config.toml
blocks_per_level = 3
attention = false
init = "xavier_uniform"
adamw_lr_other_params = 0.0029
weight_decay = 0.1
Rows from block 4 of a small segmentation model, named by matrix and row number. Rows with one number belong to one channel. Each number is 500 + 25 x the weight over its row's rms, rounded and kept within 0 to 999. All counts start at 0. Numbers have three digits each. After the name is the row's rms in percent of the matrix's.
After each channel's rows are labels from the 100 images, of 14848, where the channel reaches its highest value: "strongest on" is what is common among them. Only what is clearly more common there than usual is listed. The data: rosettes with rotational symmetry.
# convs0: first 3x3 conv (model.enc.1.1.convs.0.weight, 96x96x3x3, each kernel summed), inputs 0-95
# convs1: second 3x3 conv (model.enc.1.1.convs.1.weight, 96x96x3x3, transposed, each kernel summed), outputs 0-95

convs0.3 092:482475486532505486486526524526480510490534499520453497506517486437526493480489484499445498475539495511482518518521492531520487509496466488457480506465478498531475503496488491498529475524460519511483523507501528524434478501487500481534499520480500473585511471483491532538497455544497503491
convs1.3 102:535515493498554498493439475487494484491500546500536550504516486517490495481501469517551512518490493506479479505501518501488483471503476515558479499494532495535519523486484530476468488453563475546479499496486477507508463485510446505492490495444468460474518502491514511529466522482510496520
strongest on: pastel

convs0.54 100:507466467550481523429541453487494478508482541470498530510497533502459472501491476496528519504535490487443493513463513494493482546507534471499506480509506502499483494510486504519507493510510510505474460543522517549497499468498487519465533512532447497540497497501515530450488495471516517480
convs1.54 097:452486464486531474519473521466510473488511515537489480499525484490497507526478496499517532521533520503521450473553481486480486483525487475514482491475501522505488521495492469443477447517447536477475517483455480463506487499479466486492451512517494494532473507453492462530493462531501509498
strongest on: vivid

convs0.7 093:470473477550487530489502462492457483530517499501488475468501537465507494465479533494488515508501498532499468483526474491493474494500515500490483495546556481524514507510439469511518480574503550477450499498503498486497506470437502467499504468523521543505518484497481477506516499507519471483
convs1.7 097:481520475444482465512476511483490538483568544498475506531491472513499486530516460511501529480497477460509511518478508525485494501560479500501503480484508527533509515519568478474506498481473500508504534516508487503503479487541456528455542491516479525525527490481469468461498513527484527507
strongest on: vivid

convs0.94 096:574505521475540469500468521507467502551490493493515513515503481496546513465469511496506520487539540468474527457502533508504486527513524507482494521453506491452518502445548479480506492468468529565545480535508500519499514490533519507513515497490520505472473496515483478511501489494490499498
convs1.94 104:472524500507482543484507511562522498510494487535524448498549499502499481510506501501516507501501474471477517484493502509503488525502521509494540549525483510529465521555460508483554505477463510502506531558467488514493523528507499556444503514489492478487535457482520469527533511477517505485
strongest on: dark

convs0.10 099:514495494486495516494473454481480493530525506473478499489492482525474539485502571447505473517518458478497528488533508483504480500501503546522532543541494505503525505471449489527488512549491493516530485496571477483516501494489480509491492497470489459526496542483501471446502493524508468473
convs1.10 094:492531498508560477489483532490487513494517515520475482551522491454467481493548479481527523500473544528525466527463493485467518514473495504502525495486539494492473496561493535489538523477499531473487460456478498478511509463489476470518514480514473532494504476535526554507492508517504500525
strongest on: warm

convs0.2 109:505546476536501551509562513526495496489513479506489524513469506490523487483433498497466493444482472508538483509504516495452508498480457474524513537476506480510473509492460509506494514579527500531525489514492509532513506538520481507527526454505512478520549497484484518493475500495501509485
convs1.2 096:518505509528467501509447517481459523489493511534525487499464486520499550492533493459494510484453492507473465485497447487500436494496504504498546512443489532451510515496521515511488465487521491519503525500525492474464488478527494524490483476495508503547564522486506494501471474496446497505
strongest on: pastel; vivid

convs0.42 112:474518454518489513523463507496526534546501519460469507482473505502507500485562517494473511481487524503523464522487473489497516474507530506471511499433480492471465519504462589484516489502510470516494498503479520442514485469507497494511479535518471479513509496488491455487468492476519520532
convs1.42 085:532515521516522514494536469506495494496469485509531527500475501503574495507474505506474494466474531466502517486523506522456531502498503502537469472475578523518507522492533441485437496485538482528508499508510497513477495489512513489533507475491532492500493503531469516512514536459511447488
strongest on: grey

convs0.89 116:508496494517496467502452527522547485459503530472502494511501470524513526460496494538506487464509499537490559506519533510489477497507514504570492469509478480521494466513523466469493500451521459525479521508549504504474487488498473501525525550501522501501514446549502477491520494492519491460
convs1.89 106:537520483486524523535524473485456487484463536519521555484503512475539488499525517483494509504497523502495456507507485468507534497468479479407475501457487478507493489482489500548512522429464509495509477491472506494483520495480516467450480508507506476487484513472488521509526473520501515527
strongest on: vivid

convs0.66 111:490468480523513508485461468525470486489544492499532477492514511481497455510488469494467466524482459437506480506495525497482486458487478495504508517505470542476527525500476447547468486497520479517480481518515510505517471502541433479523532484481476473533455491473510480519514475473498471497
convs1.66 094:516526524515481530454508508521506503483491558465506498496472494516503483545497484531566502525489531486510505486490472493521445480494489516482553511526463520495504509488489500456478494470535491548511497498512471471493540551509506490476513525501490461538521493505511484494535511468555456479
strongest on: grey; pastel

convs0.63 097:491492498471497496512472476505484538511502453495485500494464456463504531500532507528463500488503512516516497474465507484512506512480487464475494496501518484481568503530487485499451538479447472509489481476515516505504448502549427524496475461520511490512466508468499489530516556498462488500
convs1.63 085:494520491508513524511506483527477481500514481526460500507486511583494515511458491498473480484527501494512494485493486513461500471541485533532505438456496492519517513489440492474524521512481527511529546472485494503467439461497525498483468540516503477493546504510500521473511488482472540486
strongest on: grey

convs0.93 116:465504487485512507524474490528490507500454502473479473490503526544509491525514467451477546490485512480536466463478470459477485489480503529472488506427522439446512489492518527488501507498510495459502469513477526504477520502518496513494508492511526470506486459491462495538491538504452468493
convs1.93 095:478525515489506505523501503472488503470562483525502529528493532489532493509482547482499526484482463507499485529493459499480474495511461522482479514475503448505503511514527484530542532515505542505500534507514514506494488489521524502509469518512470501520521481457516527485565587532467528509
strongest on: grey

convs0.1 114:507455476460462506488530467521495479480528460473481494508487487476516476487539516506479426460544451493513480491480474458501491476519460489511459497491469500516493518502512483496498509518444477496508512465482469481467486460475510463463490513498487471554527512509464509487482491499484510478
convs1.1 089:497531516480458508526567485484491471552498495523467540511486488486522527452480476532444490521480520484475461486481504500507480495455515478501486506463502485504494509515507464474508525477455459513495509491532500462458499514480489520487529499486532518489521498507437495523515452488478464489
strongest on: grey

convs0.65 120:447553470503518500445519504453467521517520508499520506496505500528502499515514504520530496478478474507525491476522529471498466499465484507506537488486492517511524497494428512467536509500513518527512507488482506491498469416517526480450530483521519495467488518498457494517527528465482510532
convs1.65 119:531488507545506499519535513523425464490501504493505518535485510484519520532496510523501499477559529528485458507457495510511547523512472493478489469510505526484506507481503515503484510533491495516473430469496557494507518461466472486504492491493523481502502493448505489479532500458473507454
strongest on: pinwheel; warm

convs0.67 117:489463484525455487523504507542486527498489494468529461474484455517499466423496526547441513534485494469494458516493506489528533458463477492503487455522495487536489533474546505508540513487528508489481541475509488490511482493518523515464500510475504487496534508496537501503492503489485503520
convs1.67 092:499492512478536527459502538467486455505483495520497532490473508490472517545527452501537505505464491509516534503477499536483447496544480489515497484504494527465487496509462485529453515497493504538504488513512490483507493563494459499455493510522479533503451509495477535473475438489496506518
strongest on: warm

convs0.30 085:462473499533466477520493526476522517489496561481460506477522499515526488521496518480492477487496515476517531510468499492524494521485492477528534515452472523465479494520504473447503456514501508515475516533472507483482536445495480521523444482437472493521524471503500483536482525460513513505
convs1.30 101:554522512497520482523534458515488476456531524478544555524541467512500563539477520507538508443523499508472516486499486473509518511472489518487477535482528525470540530535514477529480529499518502484521469513493496514483461503501480484510518526503515518505515520470536537520508502512493498477
strongest on: grey

convs0.24 106:464539506487495547524467471498529491512476469488534463551488520531493504484495492485502480479476501519482504468535526512467490527500530520473458506481495486459483471494480445489502510539519542520488523466474469462472501467539515517548472509528510482466503522489484477458519483477529482479
convs1.24 091:516431461477468498527486462513501504469515496469462503489524487487496493509513534499479511509423525479510474515476510477472488480537504507512508474465476496507487474482479495537522504456523483487495535480525496492561490520478516491460480485465502475443498502495506514532519541543477476516
strongest on: dark

convs0.73 095:497493492501516479506514520487517499511469533497515461480484512583516524497491507493474476508491485499558518554443556523518484502507496497516492537461527492476535503497528515548518501474538455500496449513478476492551503541490494489503506520529496484508482463475510531493483514512508500456
convs1.73 098:472513513477477509511469494487474473516508465464495525486470482461521505502483477514510509508498525490460500528496504474492522494478526553528506495473524525554466453531462476503497473535538474477512480487506505499502467428470472529524478469519541480481531533530449470498495529500493488507
strongest on: warm

convs0.41 093:535505503515455530514489476513483468455505499509478509506562488479507514488527479519479459471493515453504476515495526530489440508518466470500518514467462538497478482507521486487504564494464467507520511530489529490474485483538540479489464472474503476499479481511495458545490501489465495478
convs1.41 093:492479460501506495511519512523471528501469509497522473485483539515522505497503483506468476488496482470492514492511474534477502527491494495474532529535498500470547474495469532480522518482540481479493443466521493533492481429510510494489475533572504495493548505502493546520562491502510527535
strongest on: pinwheel

convs0.90 097:536468507473525482507514511492525489519533536505490483562529471511533513478477497512468455501525491499508497523491493489515475470463511514501554555492497521492483510510454458535490485499550470510504488523525474507516573514489524531509499492480469515502529512481484458504557516476483522514
convs1.90 096:497485496487445504503491487492484490554467488515486487465527490498507491520473546520527512501514519503520470501521490506445483535504519478481463499493483472502486526521517473489496466495503507484521511552464515582483524460527477518507499502568508495484478470466505497535438490484516524484
strongest on: pinwheel

convs0.69 086:487542476547462503510507478504516470480502537497519517505541472452493494502525544518481488532458481510491521430475491525539488507488514465507498547483486467517491487469528476522517497479506511460511506509517496473541504470512500504508484556442472486497465530512527500471542514475488509506
convs1.69 107:522481515486484475473523521452524507530464474562447480489491508456477515504487490518524477501506505499512481506516480518449524489490492512497489495490517504530495486479466486461472519521527505481493483506481485497521493469534530538483510486565498488463488534489442542503526496561504547505
strongest on: vivid

convs0.50 099:550538539528496487527488525545488527480499487472507548495478520538490481480505507478461435458530464486464499518503516456441554500515506500506496463515482480516516473504523453505512489474478485537516520484490514511494496528497478519517481522494510510483509485524540507460485476455508492488
convs1.50 098:480473482443513497497506448467497536537483489526506467510483510517491530523532491501513529486504519484497501525467472492506453497491459472493482476443505542500505507487475518517501508510470519496535501455517504515504501528478466527490527520513569449485510544518549499466476489534526504523
strongest on: mirrored; dark

convs0.39 089:478541475536531514498505468516505511528480511445528474505497492564475520493508498539478476542484497486517506482475502519503455478488485475451520470520456535540496523514483526541515465530541476500506514506510516471573510493495509474520497501466517494501492512494478495485458491468459514506
convs1.39 119:474494520479498480448470501470515529490479491534503468499508485491495514514527531538479533507494476523498511508454530476533436498483509502527501447490480546462504479538529513506507520474462520520475482485470497471491472500510496439519486495533529528492501526485540513524469498489486562520
strongest on: grey

convs0.85 104:514520533446489463534491492508539483458519508526479458469494524469528471498473522500487541501503511499485512527516526478486532491493504480485519497534509444507502487483531548486522442504512490487493496488515510501495469440497478503477507465519525491465485488451531471549492486519484458537
convs1.85 092:489494483473539468448477511516447468539490501487515529515511495537487517490480438524519491485530513478519510461523481533517504515475507497444458521475490441503500498472508455493528525476487526483496540502540475490501496560505503499489516483530513507516479480547482481491503484485517467479
strongest on: earthy

convs0.49 089:508524508501464530479475502520493466483519539482466538492486512498558515504475524475510523484498521505400495544507449487530501488489487480508501498508523496472517500533521488467510454487487510485522485531465508470499494507567499531478488489533475490513529469479456534521496487489492499506
convs1.49 095:439493480470539505490492502498495517478508485478512482559477514472452500494526500542498522513492465472476490435458515495490475532503482547501499506458495525497521511493503518534532533514467472510515482477545471504512483517480477474526490504425510495494488547491509529476493495517489462496
strongest on: vivid

convs0.76 087:507488475498509533469506493568529492562483488501513507481558485485491480498534487486478503493499485515513495536538529491521498501454497528532499443513515533483529509552512475527478466496512493495517433521486516491542524501501513478471469497467518476482489475514516494511546536516510540508
convs1.76 101:477506454535526484514451516482481494428478480457492468463462463463472480486462494531550493496470531479503505500457498527494476500493515518470498540511524462508509495518478480520492508495518442483482464450452511528502514487516532508528488498472509510498490518484471502498506498467484491488
strongest on: warm

convs0.80 106:535498508518505485498469480496472487559523484526479466536561558524532512487451519536513505504484479494513509518510537513475474504472544493492496514453476495464465499471480522520462496503491550543498477473476495511481481510497481498483507513523504504496488505487479467476483440512464490458
convs1.80 108:523488500541475554532484528440524527517486504461487509476453512478484536520472495468504508472481492518510489478504501496506508509485501483499508483520478445505509517490550497500455526500454441464510482505510498546547462518518538536498492488519488490475541523480483502492509499490515516555
strongest on: pastel; vivid

convs0.18 093:490486477500507504488478532519525522447470466503468462465466497497513481479500476465506503552475550494489471473460562490524509459492508490481529533439520505479483478495489496493463489493473494538538476517487473488467525515523480507512502467482518478502496524518524471490505551489454499490
convs1.18 107:491474481450455484511487522476520488491531513483501550484529544471552513537520495483482484509515481465510479489542451527484501523469503493514485510499496509506525482520525512501506477525561520471526504514432489497519500504486427513512498466501495493472506504485489512532511514509544548521
strongest on: grey

convs0.29 085:455496510520502466492486528488507490493471483493516510476530459471481490493509528491462473461444456517462511511492514522524558535513525505476472504518497470539502528518481467475500506518548524508505500508478425497510529527498503519519519562495521490484514495505473511458486523479498531467
convs1.29 104:475489537453510486509513463488482516506488495447499492488517541510490510510493462488466484457530517535534483513477509457507463450485499443551517469471513501501513530479512497515519487548489482509502485469497490519518495486489453512500480486477487493470444497480550491510519473537521515549
strongest on: pinwheel; warm

convs0.62 099:547472493519463516536468473490535480492538495507523480516499532480532484516476521487525541510496527487498525516506527524501473542506522524521494479473518464531546529490480536545513522463506492504504490525518542565496490496504464481526476510487456515440477508529521519493463494501504506534
convs1.62 093:503464513498447497489514521452518524500492510482482488476514469506489478494498488488472498530536507498521481490469484428496521518490463490452478525502439497472506465487534460533546459482490499473507498472499520472469502505480508441481517493491514499519534465438502479479496529503486480481
strongest on: vivid

convs0.20 085:461523523484515552505472473507497496522497527522466482458539489489518501530485521467504462504492478473501481505494446448488485492509482490532482539452494465464547519518515493509536498516508486536467484533507455479519541508493493476495524483533483550513538511470476495540500480485503462505
convs1.20 102:478522501458494488496523473514528512479498528509448484510475511484505509503495516490485497475495478462460501461479502543483486520523529497463459449524493507476528495547486541503467528517498486453497458478514509482451464502498461555510533481516549492479514516513539487456483477490510496530
strongest on: pinwheel

convs0.26 086:526515494498485487505478481466494487499474510503531506473510485524467532474515481502502492508497462488546471516524485506472477519519531507461465508534475520527521477505491453539505480498484466554490470494510497507482500514487529504508505546466482562486439485498560463490509518484455552525
convs1.26 104:473473519482536486525476442512541476483494495489479503505501533503501522498508528502487458488513510522490481519514528516498489488498469514507547574491475502489509479476516512487541534479466484462519515492511474524488459499531506512498469536561553504470524494471496557519510526462465501482
strongest on: pinwheel

convs0.33 102:488497484523463459515484472529474522479517514494522489495477518511462510501528491490513491493478511527534513506517458519495483511507521541429472556500562472515502506489468470520522499497471512497495526547491547523513513525499506492474544499451516497484489522472449507463502475525448504491
convs1.33 080:502514493493514468486487492509489481491505512501503563502511498509489518493455500489437499442508496524488517480491488460485516458482485522491475496527452471501499468536533554491469495528426503496494477530501476474449482471501504482503483519536503511507491470508505537469513507501568528511
strongest on: cool

convs0.52 097:492496471503551525482481519469513482529472524458535510507511492495530488481503498533498508493516421516529450513485473458511465499480508473523509504496544524483515512491494534505498518516490486484552473490530475548500505529510455503511525474504478497503443526501511527472469479553496504468
convs1.52 109:473498508522545461483463455513505514455471498481494476499462515500481492474492508495532473449502509519493436506492531495549502470478500558463470511512510477451524472512510475543512446497505479463469466514489536476474491526490548504500482529498474493498518490496507495480510490475515509482
strongest on: vivid

convs0.81 092:479494453498514479488511465519510483479509509504506459469479509499483488441539466481509506489496492494511445520472485528532443450459485496461524534487523531492541491506484509514459528494519497487452458524482486486496502534519459493490499513508440469461461477483494498509485505491472490516
convs1.81 101:506494515522466455504486488500533490486542507514508527464473513509493488553491518510477519542472481528545526465507483485482501514521530482498538497549529534506517477528565510477592485522502499470505481523466487468487509538548506497510510495515501484513484495530486499485492506510526470480
strongest on: cool; vivid

convs0.25 085:500501479450510467475463483521495500505531499520533464525490492476505475475484513526510448480506497487520550533470458471450439470473517511504505503480521536471507498496474515463528499565466514527479463482471499490473493523486487536483478530514462512511480481470466489507500472495500489476
convs1.25 094:486550483549510506534453481558459497484473507507529501509504551526481460492495511490521534482519490527542503487502467476504541491515468507460547502486505461497485484510452512514497490486474496457471433520453508499474502495476504508505531499476505508487480488471494519525493482535523478522
strongest on: vivid

convs0.59 096:539442469459475489463508470495520507502502427477473496545511445495527499496522461487503514507509477482499469458462491473485489500465531501477524518546476489491524505451492514501496489471519497528474506497490516510501467510504443517501489526462452481536495472498484507490497530534498484495
convs1.59 091:472575488537505510498478491510508496483456534532495457488524485523468484482515501483510511470500491517506474490463495478473501545501528505521510487514503504516458524531495504509552497498526534517548481482460509526528520558536480493512497556463476460508508502481487496495540486487535537521
strongest on: vivid

convs0.61 094:456501470529496492524516477501496581510512498468528486541475533523476479497557496476442494499517464517532471522481477498504526493482502520467519489487478522471519495476506475516518491474482505436513493479493518492518539513513471466525483511505560510516475532504480478527508496528540513490
convs1.61 095:508481542487492490513439498522518468442444457518525517531449489461527532525499488513513475500474510477502536473517532467510474492497491481488515494485493518498511505482482524512475477502511484499466537478528493513487507459510491490500507484533509468500499457457514477458466539465440506507
strongest on: warm

convs0.13 097:538515470516517512519481502497530478493525531528525505519519481474480505542546475505492499484476500443481487474501529496495471484483497487469503446472495490531485459469488476512467556468507503478456502458478498479553523521482528485547508515488517530476488558495508493501495462501489504451
convs1.13 095:495471503497527467519509493551478485511456491468504550482509475538497533495455488488486500486530468504525479494492480509486487514490493534508519523500485517480487459531529525512536506483507516487476474545580505483473463490495487480495486465561523455517510451517526520507482523522478504468
strongest on: cool

convs0.16 138:499570491487485486423509473493539477472556536479475491501485499495506476518452489520505512472445522509483476470536510554466503523493520520506488501509503505484499499498490528492488496516499484497497445475502492505494530526507519490479510493510514460471470456539530469512490527441503513510
convs1.16 120:463482529485516504481510561508493493535465467504496507501477496501484528469465482484504495498458496513498540488465485519477445497528477478507514502465503462509528522510524423493504488522483487480502573542520505517508497574495480534521470487525497532534503527513479495493502493487487510485
strongest on: pastel

convs0.68 089:534543498511504543491546543504434532515514508487533465489476460496519436496516524513485510506548496507554480506492487479527455467524453474504518548486517492478496486495468474507519484514520482470541466496505509507526483464488511542477474525501503522503507477492474496497476504534497503483
convs1.68 106:510530507501530518508468478463504487493508513520481513472532480529494508515489512483516483445533515494502490487491480563465504493483506492480520491533489522532492464482489468523514530488490495487498527532463505520507395500469496475467507503485443506534444545499490504504507509467497518528
strongest on: vivid

convs0.46 091:549496499491515518485442486495492476531511500488505496535441487480521511511462471526488477512551477507529464476492514473483488462473513510467508492503452479507530460482488526525489515470502535475512482536534464494523498488475483501501476484488508500419568525517482495487509495506527508502
convs1.46 111:491540531506479425494491496514531463445507495481506514495493487489480514500537516514519491467478521516504519527492484530492514487479491550523534497508555511523457481468477498514483492450445523552526492468459487500485468491525513477484501514503469525508486539510513474503502473453530485504
strongest on: grey; dark

convs0.5 095:462529485505529531502515513503492534522545510501495521532555542495521512493540493498472565507454535553495490528503496485505454515501492488483507501496536501527520505480548503462533497497516487479535485486497479524478496474492550443468522514491519497512488504504501497561488491511478469538
convs1.5 099:495489471516490499549498498467504474496491535506482513473462528522505526482483467508482491523547473483526469475498512481511472503502465479495477494532487527471525570521484508480473467490526498498491483462457489476532524487535443550508503512512489515484465467438539510478527502478491523517
strongest on: pinwheel; dark

convs0.56 113:450535475526502485484513497494469485477521491529476464462470485502586505503497542489493481503499492510530484514474523472514480526474525509524475498504479523459472532491491556490498458493483496491482492512481515468510487460501498528487501508524501474551506435496500497535542455492497517468
convs1.56 107:518542513480528509519494475476504540483447517490497536524542469516466545492464471531525511539481471551467532501495506469494534497534468454533486490536498510543454492498486533448503482449507513492485460487502506463512504488503481520512513497500515511508470486476503520516468481478493484489
strongest on: off centre; warm

convs0.8 098:460487510481497542504493520509478515490530479470460492501449461497490490468494459511518458459473486491458505516505469511489510477511493433496531500510490431480493516504510526476536468505481532474529488509511457499496519504442483474510498507524490496501484461478487445460503491484535520488
convs1.8 092:544486490517509482509507495492501487506479503508463506514511491508492525547477491520498489528509507506476458515462473455465537552495491491486440502507533510528503520525496493526458483407520502471496510515477476496476482478532467508467517499477515454492507478489496568455509517489514503500
strongest on: dark

convs0.48 099:507532516473508502502489469496513485495545497495508513532514564447508454553551513484459493503501495527463483473509507509543502557485529478498490520491530497517496459466536509512483492500509545510489492492470497498528492524521513494514455474488545515520473512505509467519511484505434482471
convs1.48 090:546493465515554495525498537507480485496509460512492548505513422541480492492458473511500492504477479455481481446538543491522490494500467498480488464513465506470490463491484512489524496495533528476480495534498519499488502487486511490500513482511510488431478481499486528516499453509537512483
strongest on: pastel

convs0.45 109:483496460537506498478522492460505520490536479481486496525505515508525513470462477474517528521531466453490482490510453456469475510465522519573468491491510448498514497524518468512503488513534500517502490518470519515548504490504472503487491457511492452492498527486449480478501512458536519471
convs1.45 093:493525467500514449522458549523486488531540535501467482521494501461536481452507522485496501517484507532510505504497531503543446512461479501477509462490515514505506480489519500479539492465496479515445518474523502516458429480478486523482506523523524481501535516501520501483485506522455500522
strongest on: dark

convs0.95 119:449492488520487516467519476472489514530480517527477475473522526501520467479471514461510500512493501440496490525543530488504519475488477453483557486489519468493506519502469503482524486448511528497469483501512480503495538461491507483459541464475531508482494458500490537480510506545524467534
convs1.95 114:546511541494532508526442538489496521480553510512480497484499485502476487502499483504489530448520480484491473531454462492548479508450489502505513502518482524544493458524471546524486513510512480490495471464493495535535459505508477525539484488527501513465482526484480506524515457491526481484
strongest on: pastel